A small contrastive image-text model, trained from scratch.
Model: 2.85M parameters, 48-pixel images, encoder activation gelu, encoder layers 6, encoder width 160, text encoder width 128, text encoder norm rmsnorm, text encoder activation gelu.
Training: normuon at rate 0.037, 4600 steps, batches of 128.
Rows from block 2 of the image encoder of a small contrastive image-text model, named by matrix and row number. Rows with one number belong to one neuron. Each number is 200 + 20 x the weight over its row's rms, rounded and kept within 0 to 999. All counts start at 0.
Before each neuron's rows are labels from the 100 images, of 14976, where the neuron reaches its highest value: "responds to" is what is common among them; "patch colour" is the nearest of a few named colours to the mean colour under the peak. Only what is clearly more common there than usual is listed. The data: made-up waving flags.
# fc1: MLP up (encoder.blocks.2.mlp.fc1.weight, 320x160), inputs 80-159
# fc2: MLP down (encoder.blocks.2.mlp.fc2.weight, 160x320, transposed), outputs 80-159

responds to: yellow; blue
patch colour: grey
fc1.17,193,175,205,224,198,189,190,200,178,231,244,194,193,196,196,213,161,177,166,193,204,197,189,195,198,230,188,199,248,186,206,186,220,205,221,192,198,205,211,192,206,210,182,193,173,204,185,216,197,199,214,200,193,205,196,207,194,183,229,205,195,204,214,193,229,185,216,160,206,231,188,226,200,156,203,183,177,170,199,165
fc2.17,169,223,240,197,212,211,209,218,235,231,217,208,187,196,195,208,197,203,203,228,223,220,197,174,176,198,244,204,218,239,206,201,194,196,213,204,185,203,161,199,205,196,178,187,207,196,223,194,218,233,215,172,172,187,223,175,210,239,177,200,212,187,186,193,227,205,189,211,152,242,180,216,218,217,204,186,199,190,189,219

responds to: red
patch colour: red
fc1.295,189,206,189,164,183,172,173,223,226,170,211,173,202,191,160,187,177,197,168,179,191,220,182,187,218,230,210,167,167,190,221,192,189,215,204,229,207,220,222,204,164,244,197,203,195,199,221,210,193,195,205,228,217,200,193,209,203,254,215,201,217,185,220,220,197,231,225,166,228,215,223,240,202,197,181,218,196,188,225,188
fc2.295,157,164,195,193,169,176,201,188,230,208,232,208,223,201,186,192,271,161,200,192,202,210,215,167,181,209,209,216,248,194,200,214,207,189,182,201,240,221,192,165,237,186,197,205,186,216,181,199,217,200,221,170,186,217,210,188,207,202,199,197,243,194,225,214,224,189,198,213,212,175,214,203,221,212,204,192,177,207,179,193

responds to: brown; purple
patch colour: brown
fc1.95,191,195,214,194,241,183,213,233,151,214,178,205,179,227,211,177,188,172,194,231,187,180,184,222,198,159,223,195,191,159,201,185,194,207,220,195,230,204,214,181,233,195,186,172,222,196,190,223,225,208,190,227,191,167,229,188,195,172,185,213,211,177,209,194,212,206,235,195,225,208,226,193,195,190,199,221,199,223,199,210
fc2.95,237,190,205,223,202,193,189,187,225,241,182,225,223,201,186,158,208,200,220,214,209,198,203,217,192,216,193,211,229,165,221,228,178,189,194,190,222,191,221,224,179,190,212,242,208,194,234,179,209,201,172,197,163,196,186,204,172,205,158,202,190,223,188,228,207,232,200,223,183,180,188,195,187,211,194,178,186,188,217,187

responds to: red
patch colour: grey
fc1.273,197,211,187,202,216,201,206,196,223,193,193,188,215,205,207,212,216,196,165,203,208,212,247,233,221,212,195,211,204,212,220,226,207,169,198,213,157,191,236,187,212,179,189,207,187,180,185,195,214,210,189,226,192,221,184,174,195,201,196,175,198,215,161,179,225,180,193,215,199,222,207,173,229,185,242,218,156,198,189,224
fc2.273,211,167,218,219,172,177,172,205,212,192,178,150,186,161,206,192,168,192,190,149,209,181,192,209,177,175,156,225,222,189,203,238,183,180,188,199,213,195,180,177,201,212,216,218,184,206,193,207,204,212,196,202,193,199,205,205,194,189,198,223,189,162,199,223,192,240,187,233,150,205,212,215,181,217,215,189,191,217,225,197

responds to: brown; green
patch colour: brown
fc1.30,225,216,179,185,231,183,192,194,189,226,224,175,217,233,178,184,220,185,190,229,218,197,217,211,177,197,217,182,149,196,205,204,205,197,199,189,217,202,176,193,232,221,195,197,257,225,215,210,177,243,205,223,177,181,217,194,198,207,195,182,206,190,188,179,231,192,242,212,188,199,206,205,208,215,177,188,182,246,196,181
fc2.30,191,199,189,223,203,209,209,181,210,194,186,240,199,184,224,216,213,227,229,205,193,209,203,182,187,182,229,204,236,174,188,205,183,202,193,188,195,205,215,219,155,206,210,193,222,227,168,194,195,230,185,181,212,177,204,208,202,220,194,188,235,183,217,240,208,195,218,212,191,217,180,222,218,207,203,180,230,192,194,189

responds to: brown; red
patch colour: brown
fc1.64,215,191,182,198,206,217,187,190,194,183,196,241,231,184,178,214,245,183,165,196,181,200,218,228,196,182,212,219,202,144,219,206,233,212,181,198,175,178,189,193,171,226,226,195,211,184,190,197,223,210,204,193,185,159,194,216,197,204,211,162,198,194,189,234,159,223,195,196,206,217,220,206,197,204,188,215,213,175,200,201
fc2.64,194,231,193,219,194,204,229,196,172,175,226,198,188,193,223,188,202,188,188,206,198,199,182,161,201,181,209,182,209,214,192,215,247,227,201,190,218,207,183,196,210,251,196,235,190,187,224,168,191,228,174,200,183,167,211,196,178,180,205,215,217,226,223,214,173,168,223,221,208,225,182,197,190,198,190,175,187,183,228,217

responds to: red; black; yellow
patch colour: black
fc1.56,178,216,203,215,181,226,200,209,201,179,188,165,197,187,215,209,178,179,217,221,202,220,160,203,209,212,215,207,150,193,180,189,185,185,208,207,223,206,206,218,197,176,223,222,213,193,221,200,219,191,243,196,232,203,162,215,208,222,200,171,198,209,190,184,224,203,202,224,209,200,227,226,174,192,173,217,205,199,191,231
fc2.56,201,211,213,229,216,221,173,172,202,191,198,199,202,204,198,208,187,241,174,204,206,205,185,217,226,235,192,215,160,219,182,225,176,231,189,229,206,202,204,180,172,187,221,194,199,181,188,222,214,214,187,182,195,216,223,182,212,187,173,199,198,222,186,193,202,232,195,177,178,226,187,255,177,200,208,196,206,210,171,163

responds to: red; teal
patch colour: brown
fc1.282,192,180,238,183,160,214,173,195,163,192,215,194,192,202,188,187,210,179,213,199,212,189,177,222,201,189,208,202,197,196,213,235,194,215,181,206,187,219,199,212,213,192,184,165,230,200,210,217,228,200,177,179,194,198,159,212,209,161,175,180,193,205,207,171,213,236,232,213,211,198,202,219,190,184,236,178,255,214,274,216
fc2.282,182,181,179,210,228,194,183,202,205,219,221,184,200,207,182,211,216,220,239,219,191,207,204,213,196,190,204,212,205,210,222,185,224,197,196,244,201,206,168,207,178,187,209,198,193,193,199,208,181,203,186,191,203,220,179,234,189,229,201,212,190,219,170,211,226,204,190,196,238,230,204,227,192,204,215,200,191,196,191,179

responds to: brown
patch colour: brown
fc1.256,212,187,165,192,228,221,210,199,188,217,206,202,222,205,193,169,226,212,242,215,195,203,186,197,211,202,241,203,176,236,190,216,178,199,209,189,194,198,186,194,190,184,197,156,223,239,211,192,207,217,180,188,225,207,211,210,199,188,172,180,162,180,228,219,220,185,180,199,228,190,183,249,205,182,156,158,186,209,192,178
fc2.256,217,232,192,175,231,177,219,199,239,224,235,155,206,207,202,200,196,204,203,221,178,215,200,210,183,210,170,229,180,197,225,168,189,216,189,217,191,182,201,233,173,229,222,231,207,188,193,217,208,187,201,197,220,231,197,174,201,221,214,229,205,197,173,230,189,208,221,208,161,185,192,192,198,224,191,213,234,190,220,207

responds to: purple; teal
patch colour: purple
fc1.260,202,191,229,201,186,221,166,237,181,174,209,172,191,191,188,206,161,213,188,213,218,217,186,178,209,190,225,186,177,216,193,224,170,207,229,198,239,215,189,239,180,238,199,203,184,170,226,212,192,213,193,208,182,221,130,183,188,204,211,193,182,220,201,177,187,193,216,163,241,211,217,185,175,196,235,206,192,254,213,201
fc2.260,191,197,186,227,218,149,236,166,212,205,207,206,189,263,202,227,141,181,232,203,209,239,191,178,176,220,194,189,206,198,194,166,222,205,204,176,181,206,223,177,196,238,204,198,176,187,211,201,183,195,229,211,217,196,202,183,209,167,190,215,164,208,178,190,233,205,189,199,218,165,207,215,176,204,185,190,189,224,216,235

responds to: red
patch colour: red
fc1.172,181,206,176,221,179,184,197,232,210,197,208,173,181,182,173,180,200,180,193,199,209,220,190,196,212,194,235,151,202,216,202,179,239,195,209,239,171,227,161,197,213,197,183,217,194,188,173,215,216,191,229,229,209,186,200,197,167,177,208,234,205,204,232,208,192,232,222,199,188,186,206,214,177,205,212,210,195,201,205,183
fc2.172,202,202,167,208,205,228,200,200,210,237,205,193,188,182,218,167,247,161,189,200,210,224,207,173,193,182,224,185,216,208,178,198,191,183,212,201,187,178,190,199,201,212,249,197,203,180,181,225,208,190,226,216,198,197,184,213,197,195,235,203,204,178,208,227,185,216,195,211,223,179,219,196,249,218,187,217,203,218,206,203

responds to: yellow
patch colour: yellow
fc1.57,214,184,212,177,173,172,169,191,236,220,212,238,185,218,182,211,202,219,198,217,194,176,174,142,184,196,189,240,184,207,227,216,211,207,193,215,227,181,202,189,164,209,180,222,210,183,193,240,216,203,207,223,209,220,179,184,200,217,156,202,191,204,203,234,164,216,188,205,218,180,251,187,205,202,200,217,172,189,218,197
fc2.57,220,204,204,201,176,200,206,240,202,181,220,242,198,179,206,223,206,188,199,170,165,207,197,165,207,209,201,189,219,211,203,208,168,224,188,220,188,181,213,207,194,163,214,210,204,205,180,209,199,170,170,196,204,190,180,187,203,192,208,183,208,176,186,220,209,205,205,168,191,234,188,219,219,243,197,183,211,211,219,174

responds to: purple
patch colour: purple
fc1.289,219,174,180,189,199,216,220,195,185,194,216,190,200,201,210,209,172,235,209,178,235,226,197,185,196,234,216,259,217,224,188,185,198,208,198,164,175,180,151,206,210,210,215,177,202,228,219,191,204,200,204,210,196,203,167,199,210,208,168,219,201,181,163,216,180,210,215,198,258,225,184,184,196,193,198,190,205,190,171,215
fc2.289,213,210,205,202,231,175,217,166,199,236,192,192,183,210,205,229,230,162,204,177,189,208,195,186,191,212,163,187,226,163,206,226,224,186,220,194,229,221,215,210,197,152,213,193,200,190,199,220,178,192,203,219,201,203,167,201,212,187,224,215,197,176,214,175,166,198,165,184,171,222,223,209,215,220,185,198,163,192,198,202

responds to: red
patch colour: grey; pink
fc1.238,220,210,191,213,188,177,183,205,226,222,188,172,206,184,215,212,227,172,171,164,228,229,215,231,236,207,206,189,198,237,210,207,207,187,219,183,205,174,163,175,206,188,198,195,218,173,191,225,174,217,214,207,200,149,200,210,202,182,195,202,185,190,203,205,201,175,174,204,216,147,168,236,180,194,198,252,157,203,198,208
fc2.238,170,204,242,190,204,206,224,201,209,235,191,204,233,235,143,196,185,243,190,234,191,190,217,212,166,202,196,187,192,195,198,205,209,206,171,180,193,191,186,204,196,201,185,192,228,214,186,189,214,180,189,202,177,242,178,194,214,176,187,186,192,192,203,203,248,182,186,228,194,188,256,147,207,208,219,194,210,212,181,192

responds to: purple; blue
patch colour: purple
fc1.211,203,187,219,171,200,185,185,186,192,236,208,197,189,196,175,186,197,207,208,208,195,201,212,164,219,208,227,193,177,189,166,200,180,208,184,225,217,179,217,206,203,185,210,231,181,232,190,197,177,209,208,190,209,198,160,238,191,211,218,191,215,184,193,180,187,221,176,197,219,181,219,200,206,222,206,198,212,192,190,195
fc2.211,209,196,204,212,193,199,229,215,235,181,214,219,228,190,201,220,199,181,185,229,162,150,210,255,207,219,232,227,202,203,195,195,217,208,190,193,208,185,170,175,201,201,185,210,196,221,186,190,212,220,177,198,200,221,251,206,202,205,176,213,206,229,241,185,219,197,164,197,228,203,171,230,198,195,215,199,188,156,152,185

responds to: yellow; black
patch colour: brown
fc1.148,175,193,214,201,197,189,186,193,195,187,208,214,192,208,179,180,198,240,207,184,196,198,202,197,187,215,208,186,191,223,169,207,172,170,189,225,200,212,186,195,229,183,194,178,231,201,175,238,179,249,202,191,182,203,199,215,200,208,186,247,198,159,202,216,221,177,205,218,220,195,179,208,191,203,188,201,192,230,245,223
fc2.148,201,194,236,191,186,184,203,211,201,195,238,171,220,248,203,175,209,187,207,201,221,181,190,227,204,213,215,207,203,240,183,187,208,182,222,233,208,194,189,238,209,228,211,195,210,199,216,204,205,192,202,238,197,211,189,156,197,205,214,186,202,193,214,174,211,167,221,169,224,222,202,201,188,211,163,195,162,193,249,179